config.toml
arch = "uvit"
model = "image flow-matching model"
dataset = "single printed letters, digits and signs in grey, bent and noisy"
train_examples = 197500
image_size = 32
horizontal_flip = false
conditioning = "none"
objective = "flow_matching"
cond_dim = 192
logit_normal_time = true
norm = "layernorm"
norm_position = "pre"
hidden_act = "swiglu"
mlp_ratio = 2.67
head_dim = 64
fused_qkv = false
qk_norm = false
parallel_block = false
dropout = 0.1
inner_norm = true
patch_size = [4, 4]
layers = 8
width = 256
positions = "conv"
init = "kaiming_normal"
residual_init = "zero_last"
optimizer = "nadamw"
learning_rate = 0.0015
beta1 = 0.9
beta2 = 0.98
eps = 1e-08
max_grad_norm = 0.5
max_steps = 10100
batch_size = 256
epochs = 13.1
lr_schedule = "cosine_restarts"
final_lr_fraction = 0.05
warmup_steps = 1010
weight_decay = 0.07
Rows from block 3 of a small image flow-matching model, named by matrix and row number. Rows with one number belong to one neuron. Each number is 128 + 24 x the weight over its row's rms, rounded and kept within 0 to 255. All counts start at 0. Numbers have three digits each.
After each neuron's rows are labels from the 100 images, of 14848 (inputs lightly noised), where the neuron reaches its largest size: "responds to" is what is common among them. Only what is clearly more common there than usual is listed. The data: single printed letters, digits and signs in grey, bent and noisy. In brackets: how many of the 100, against the usual share in percent.
# gate: MLP gate (model.blocks.3.mlp.gate.weight, 672x256), inputs 86-171
# fc1: MLP up (model.blocks.3.mlp.fc1.weight, 672x256), inputs 86-171
# fc2: MLP down (model.blocks.3.mlp.fc2.weight, 256x672, transposed), outputs 86-171

gate.20:082093102192101086122146105137102110168126097139119149139129162120100146134109121118109135134128139137126162105127172114113128118124173094152125114138106170133087131167104134156137135094162082066141121094156096078124123125113111152137099146129136137101112114
fc1.20:115103095136148117111128183130135128141124127136139105137112142137135142141119158122157120116124122133165100173127144140128139091113106126110102127129161118106124181097086131203129133101149139133122105138109132160134124100128123113076104151209138153117167151
fc2.20:170125130092140162127120137107123160122118144107105087096126105132144161102104130090105132149151164133125140056119169081147110103111137149147147126145118109142130112158119104063126105127117174151139132140136109126109146125120154128096111085124148118090121139
responds to: dark on light (98 vs 39.8); bold (78 vs 46.7); capital (62 vs 35.6)

gate.61:092100102123139134144134132170144150120129116144136120091126141125184150096128126115129149161127165162084113126124183120091110113142167136100103123133127119057094126126122138090081156099172158149107111128145107096162154138112152113120108104126094099105102141
fc1.61:151107132130134100058109150105142143126111120134121112144124118120111125158121142117115150121089116117121119053140121105121148140115122112131134118127121141153096146173143121104072124138085110125153147108096112112112175123116161162110071150097159151147121127
fc2.61:127112150106155125110105172089128128088154150111134104144151106130150170108109141123132147135163138121097136097139145052142103124153149147118135150152122075114072128150123091119107138079150135180137151137120140113131187139129144129120082120132162134154126069
responds to: capital (85 vs 35.6); the character W (32 vs 1.3)

gate.629:134121143097118133127145100161130090102114124095159117161119121153174094112136149114097119161121143132126067132116138088102125093104126145131118113164121106118139180154165110123149122098094152115113141135170113113141123129115137158145104082089084084124122102
fc1.629:088158164151135165123134113151167142129112109172132118155120130149149109181117111142113126139112133127110130164113134162111144092110095140081140090102132112109120137162151149169138143098128138134129145135179119145134113100121082122121118097124159102085157116
fc2.629:070109122140092108131138108187158113084161131094089120079116140140109116143124117114126108120114102106158075106138086135137165138128092164118126118122131132173126162072126139150135130131143114108118140115108121157124143166106146135096135196101064108129134146
responds to: capital (72 vs 35.6)

gate.365:094105142110136098127113114150129102144161092103154103101049128159090143113114138191148116126119136095134087135115161099127130108072137138134119123151180118126145166181134099138121138094093145144129122126115147120158136156155115114147134094124110105111120103
fc1.365:178146148136110122143113140143116133172103140150122082125112115089132111134112163111143124152084158128169114081136144091131128124185127140129163139155116125145098174191125156170139078102107141145126109116130161164102106146074117142143112157125109132101133147
fc2.365:078114118125176179128139139121077092145135115109095135154148106159183116126097100140092116135102123113101143161161155105123147118100101123120094121137154138122140142171129154090137108139140125121152129132114117174119104116076140118120149110159147125119119105
responds to: serif (68 vs 25.8)

gate.331:145152177101128089096117155168130134135129166068146124123127104124119131158120187165108061134067138151153148127113111128140125114163150138134146128167100131078099163167124121166182106154112125134124097157159137104134121131129106136176136131116149120145116181
fc1.331:128135093119115102168141139134124122115137126123137135133124164110136151082113065128120145122187153129154141131115170143087144141093094085117118129086115126097099126133064104098059111157134117135150129121158120127114169121104155088117143115164109148111139122
fc2.331:117194154150139112062116141079130140131139115171169150118133169103135139127098096122084105107165097142128123143154102092139147108128150145133102094144192143139113134117132124152144143109140159155125117118114102074153143159170128077085132121149129110159112125
responds to: serif (59 vs 25.8)

gate.639:146153146133098139096147113071100165099139145089129107117124104152105123101109102109133124100120139171125152120109107102156094120148124187158140144172141129140116100129139132140128126142168140161116094092142127097149157099168142127160112125108155170145123139
fc1.639:113082078106165162139124168136136145111131117091137066101118162135122127129093107135138135097135108179132105164098141138114137130131154092091128168112139122119146122102108117149178136129136107111158131122144089108137123142152175116118130174143142134164126167
fc2.639:133183138126091104089115108149130114082145137115138146119186112146122125098165140146156154145132110110143139107138143123129140111089167167129134121112131119121094124121129147115110114114162103180103117161105123091121124124149111105158115093132140133100145165
responds to: dark on light (88 vs 39.8); serif (58 vs 25.8)

gate.286:135103120096106121152148138151118109138123138137137153111122129068109090132111144096135153124133166140206110144158096103123173157149163100111137134118128112072149128148117147144113149149132062106138100100094153116157163136124147128142156133123107119160156106
fc1.286:165162159092158117132128148149104151125124126126145129168121124131143130110129164151118112117130117146118058120126154118135126107165099115139105133135105127138131138137102129106141100123106114132123221166097140155133101138146119135157134108168131142146165121
fc2.286:127116085109093160127129140155109129167113151114113125129120141152111132168079139111119169075099127114143156149093157158080111133148152127178130107131122133080120127121172142126135108110132116061177194122146131159150132123125133140156119132124122177163134113
responds to: sans-serif (89 vs 56.8)

gate.238:124133106161123154116105157126136150066182158133124121149129145125152137102154105123127127110129175133125138143106142090121142139133116128124121130168151114083113119169083126094141161156099115151106130135105117088146133126179099109078122148108126152147105146
fc1.238:111115109106149119112112165098087157123165119110136156108115150131115136130140151116119143142092145157141135112143178116133128112129150157127107118133140126174120122106131145142110095166125120126095096117119146149128125082080195168108092134153105142148123135
fc2.238:108140107118140161145139086135134112130070107158115062144123115121111137149112103144127161116120111140138139130121113100159159125117114116124080113129145095086124151133097090136113105143116129123108121136134148133122128155192125092077149157149121141127129148
responds to: serif (55 vs 25.8)

gate.269:153101127100146117144137109084173089129170134137138112156090114145166143134122137093120094127091139107136170128163121126135149167093130170156179174128109112168131105122115132140191108130114142088082092135098147145139128137133130158146137102129122109123130082
fc1.269:150136165115102129123115116110168111119144125107155151134134078145141085119137137119161178130115157120118157109114134114142116155166105119138104177147091130135131124155167140118102143088156136147092135131130116103155121129147139136175162128142144124139101110
fc2.269:101097097160116160151094163117130137086114127139109123143159130122130140119111130155118124112120087132154132133137092153135122132104106179094096114099181099088118163083132113136146157120121145118157147122120141129110139136134110143148157133144110140165177149
responds to: dark on light (93 vs 39.8)

gate.436:146111141130168108129107112144121119174140130083145096125117106155152140170128121105157135140085165110119160081172119098129105143119153116139120174146135134128113134116159101128100082142138100159154151124097100135130132136143210104117083152144121136143131168
fc1.436:139128203140101129158134124076133138131096173116113173134117096155106138149106114133137121118109127132124132103142076112138158113143138096133156146125140134151155072136133153143134121113108121123147120144150170144143104100164049091153150109156166156144097131
fc2.436:111118120151128130196117124135098148128126111164117111106126106118131142082163107160107129184094096117143104102129108141113131163100124151126145120098102156170123109116114099148109110137177134145134129127078098166154112093127135112163145141155132182133121165
responds to: capital (63 vs 35.6)

gate.509:125119166159153146129108118132155139136115137142137133161133132133170118134126093102086159136123116143174122115130123104116141107154148160113124184144101148109154168082151125145154143119050142122132146125095121108137145138104129149092110121134136114080163144
fc1.509:138161164141146122124134136113094140123113160148130121126174143102105136102134122116153176148147108151106150159114061171113131172149104138109143146113121139105117108140107112105083154167146108194120131153124117161123129094102120096173167082151136124149094124
fc2.509:080135137108119116161132143158140142134181107125152144131129119080114123112147092161130109081132157112074155133095132106155122145171157150090144127115076107146101173131100117105172121146131116144111148105165134121127072114146150151139121141118060101109103131
responds to: capital (67 vs 35.6)

gate.158:117135127127155130167128151167125146140141103127145131143114150142130188148115195138111112146115131108102156142131130185076136121109129136104123083099144126124153166104102138117119172125123115120116104105091122128130106102109124114136131094175133140139145131
fc1.158:077135103185157128126136132123111108116136112156137160116106144122145113123138110123156099148188168124087143121119169090145128081156157105133128100143155131105102135134097124134135207140154121149152136173115152150142182128148131111104128135129115092123127151
fc2.158:110155142111132115206129134131114152138121095134091122111175121142146162058114121123191126115125091154149090124112128198153134168124110128132131093137114147111164125131105068126084167121105137151128134145151121150133078116146132140147129129136158100114117133
responds to: dark on light (98 vs 39.8)

gate.658:122092143158132138140105098127158143118129132129152114165114122169161105119132107112119168127136128087151096165107134123114158126122145129133156137098133148107126078141146156145124114099147158136097120116105085110123142169081103171140120101130131125106113137
fc1.658:097157098158147171151124146152164126143100124108121120130119177137110099137169144125125108151158173129168135086111111140152141144142106101159098110114104137095092137140116085117131135133103121150131201135127141097113152168138100148111114175161120116134134104
fc2.658:120147116108150105115134133107107114124119163100131157118123109088106111113102125090109150139174155162116115128131126104114133097136151135148131151181110141121111080126126142121114085118158115159099127168158141164139120136131134104121089133125153125116122118
responds to: capital (64 vs 35.6)

gate.665:154159106116166116164124106120187150115160112130179147124121129131155141124133130095118109144172129114105141133168159141123139153111138164120103127120132115087131127127122103099139145100153124152097123139150103117145157131172150159159123130110117109126116142
fc1.665:163143116095127100151115146124139163137147092181142102123134083124112150091115140087086134120122120128163117105124158136154077097143094151106154156108138126124111108117103145115150113145165073130117140115155125160150105092139146101133109105120131162124140140
fc2.665:098171141122133135113151122133148140102187138144199192131147158141069129159133124122117148132139157102072103130149143173125132132082153102096097138129108105132109155149116147069165120112168115125171133118125110152151135145158111155079115147114108134155101121
responds to: capital (60 vs 35.6)

gate.97:133175121138168139181104126129120153135130103157152118161140115162168129123083117145127157100080174117095161101135111153107134127086139069136161131114117118098100146101102139118102133095095158111128071136097108135131088144133156123110113097157150142159110125
fc1.97:121145134091145141110125172144143147120109181138116121085127115119153120084155160151115124109176134133120127140135117110132141142132200131140118105117131164101094108146117108125119114157137154100105109096148143144090162058113120090110119147106092116115104152
fc2.97:177125176136118144093148129154121134143121163126179137109134164130105118114127092108081114140128121142143154118125122114126112130130133150145136088111126123126137121121125143074083129111144115138112119134161176111120118121156125093114089099128117104114109144
responds to: capital (65 vs 35.6)

gate.43:125127157128111126101138122121143141113108084111132109093113070111137107175101116093143083152089162121146074117116152113127135111102108178102156112153138132120135171137179122144088108147130172103119125143160095099179162152125145135127137134118124106108145095
fc1.43:124141154138109111153122104112162129116126148126140122143107105093140116160111149159151132125115087159111139106095150160120124123075191126121132142113085133160133156134143192151109127143129134135088132139141114134104114153098099080159127147135115128096153146
fc2.43:132082125113107168103114162146120154073093086112154099100136144162115128098127127122121130088106141109161115100145124101109074139170146161121131143145140111148147136139126133118159108109135114126132098107147130134188144159088126161147108116110107145179121133
responds to: capital (71 vs 35.6)

gate.303:082124106194110082124104124115126162150143117115161158082115099140114117129143111135162121100113153107145121140128143170134147136139112117159140143104127120141114122153115120136142182127105130126137055096083124130138164148127139161147112121111131139139061126
fc1.303:143117097069099104109134137147131144122092115134135146108144135125149118159132139099115156122159137133162110103149126139104143058104140124125141111102155136162135166086161100133185108154122140127119131090169154139108121108123152117117110108150111054097148187
fc2.303:152152159161134125096110171104133121136122106136144127141131071103087131082135087165121135124144135129113122170113142103167102133141124156148103148122094111127104111210103145083086146126168104135107129146157138151144102111140098125133131117154129171154106132
responds to: bold (81 vs 46.7)

gate.397:184136110178161112101106120127118107135089150136131160052132093144107139115159124121124124076131107139113103115163132118138157095107124106163157129111091146123117095157126125105169139144145119102105118109150175129110137093165099141087114117163175141150115160
fc1.397:138130144160091126090170158102135142137152114098118181146119107157146145112131134106094102099101143148112141119105122091106171115141115102115148127136162100121096108132115153131159092126108127072146120117157129083124149112128101154092130122125161159163079105
fc2.397:138106141143188135139133117166175141121098086118115151093161124124137109086150175129148097083119120146091141120114143149097147159150132094121143114130135107123129128156136126100120138163109093155090100133152101127151142083092148170138089132110169080113151146
responds to: capital (72 vs 35.6); dark on light (68 vs 39.8)

gate.119:098099163112152123084132131101156150113140157144129129131121120109166118093084103109116124121128158120172107123200107117175149114104119139119133075144090146165157103157124177104124121133082146145117136110072132133144141124155143107154096149079080130126127138
fc1.119:132112088172121139104159127114141130111111124143128164093116110132101128144158179125100125104139143115133196125123152170125135105145152109131109136076137181153126107131148118114116139144111119140153094141171134099092119106121089147128106168128142126076139103
fc2.119:090127155090194139160141140113153139133084140119117131142111170150129090143114122115131137132134149157111132131136108121118157161126093137101115134154130121169183117148127159130090151152117113136118107114129100098101148133124165154139122136096144109116118142
responds to: bold (73 vs 46.7)

gate.517:114130119196096154147153105132121153101121112131153097126101104131102142122111103101096167127091148152124119138171138149160164127122147146118134120123122132124145127133145167150140133104140088149073119125145123134114115146106097133155062150109079106107118142
fc1.517:133169106153115149142094105115125151146138093136123154117116138082086120110121131092137102143130129142126158088114121151129115136148110117130114109143150093102133152143057113127119093170129123103140091084141133101130162109104144086126181125104139117121164114
fc2.517:142125162109110138103166146171146110151173105163102109145138117113136162150089169118150144153127117126150135112117195150116062151147152123133145118135133131075127120143127117126107139122127144155153107128115125128110109097133136165120140141125129148128126117
responds to: capital (68 vs 35.6)

gate.56:139116148118164167145096141114107153168099168077153101151124145144127098150176128127143107120105153124128105148079131105115143097155147145115132114156096112121176146113159167161168102066117120092124099095117129141139127128127147113157075112112162144158151148
fc1.56:099147086133121060162146133128094071105133137162135136141140133180147112105112127103184175131125132165128138063139124157145118121151156136152128135137136105145082114107120150119124096122153150118108125114152147124163164126133157122083125144137098117100163132
fc2.56:141125142147122111145129107122134160123178110083135166087141104144142127107080105135139094086104095176117110127104127138161124147118103129096165116155151081166105136131115164139119131096151142116111124118127107143177128142143144127110098132190137136150146192
responds to: serif (54 vs 25.8)

gate.208:134093086130146145130104112134134173121150143137153138135147125137132114158142121116136120124148132104133133148150099165128164125144114109123145099149132110143136143156144121129136088117126128108095112120113126129135098180129106111148122121106157132162109166
fc1.208:174162096130086126134111113129120110135154169166121134110137143147097135080078134141099120151160111120144130179120154074098124140182115143155105118100138129080117106107111125121094138157121106169138134114125125138136114080135084093143114119141127094095129168
fc2.208:132140120131141103169123102095089105174170145126107140140115159118136129146101096112125121133129140116176172109165110069100167096120110107136113122147126147114144105155110113138172125158101151123115137134113115138123091112146167118114147103120092132123080121
responds to: bold (74 vs 46.7)

gate.669:110144143125108134141113095144140167113117134125152102133085107156179129134121124133082137149120114128144078153188101127148141102114135136098160129158132107106159107121144160101151151091096110145115120133136079107126116137086094133112101109090112113107113089
fc1.669:130127160168141128137127113161163091115130136145110093149109167107123112146173087150135127134170172151126148174142121134187133106103138104113092101086086182118120112103186112154141127144152158124128138182162108119096127127140105159127131150142119126127136179
fc2.669:095195086126152113149109060100109155127143166155141134111124158139150177117149101111122153138131081165115089106095110117151196117080075154122134139165142141121131116147127114105118122143133117140085116113142118117125113114148126079131136111097152118120127119
responds to: capital (63 vs 35.6)

gate.279:094127170101145106131155113103108135141136156096126093111122133126161173125118129117130125174125075178147139122124122153129152134079110146100129147165149129106093147119132156094120179109150104136140133173154132075125147118155146098143143127141102146155091109
fc1.279:144138087139111128145099114143135107174118058131142154092121116106125085154108117126084135105143157101143125167131174150137156167153146138122134161076117131154126074091115130127144107135129152093139099094140110104114156123166128101128164113120138139106140115
fc2.279:150154125137097107097126178134134118137157104112152120091172107136147120120142108129125155147160106126144111168123156125104115204117140125157131163140112108121111087138132136133114142096122159146122146154128111140122149157142106105120132163151129146118120174
responds to: capital (69 vs 35.6)

gate.180:096155127174130123132159123150136119110140152162121144142136119116139169122124117126176115150131129157105147171145138117081167125115132108130128132131120148095122096115122111163114122144161113123148138142131157117113139144131093095130137141152109162146124148
fc1.180:120193075152137146100083125127166132097084139134125156147115147145112098149133144174148143105146106130083109088103122110144130079103132104119108118121154163123124169112111085159159122128085130178122151129144136122098127108120150113084103124094118157166152078
fc2.180:113097123110156117120136104169164121108135131148114109118136129169126164106142157100145133134162067135119133117143127146113083100120158121124116104156078125144128131139151129146124109122093157160145156154162125123106142143110139140107087113111097122146121119
responds to: capital (64 vs 35.6)

gate.384:149148142113125110165127121110138144141143083114137093113131146108157116131113148118135161121133152132141142091138104101119097107120127131123145158131108123189108139154140094149112117116153085121134137128172098116108127129103131091148122074165110140125130132
fc1.384:110146117106090110101129115119125118142130158104133138143130141133088130137160064152135154152138152132120126102136098104180104124100105124149098118102138114111143109138177151088128132137104131131137148153154146149123127157156090075125147199101142128123148158
fc2.384:158130127094144151145078143099113102099090149115115123077100093123109161065123188140138132112122169138112173107130153133141100136135151165105127144155112139119121095123127111067101124085115140187106120158096148144137094130113146149104105147147126142135132097
responds to: capital (63 vs 35.6)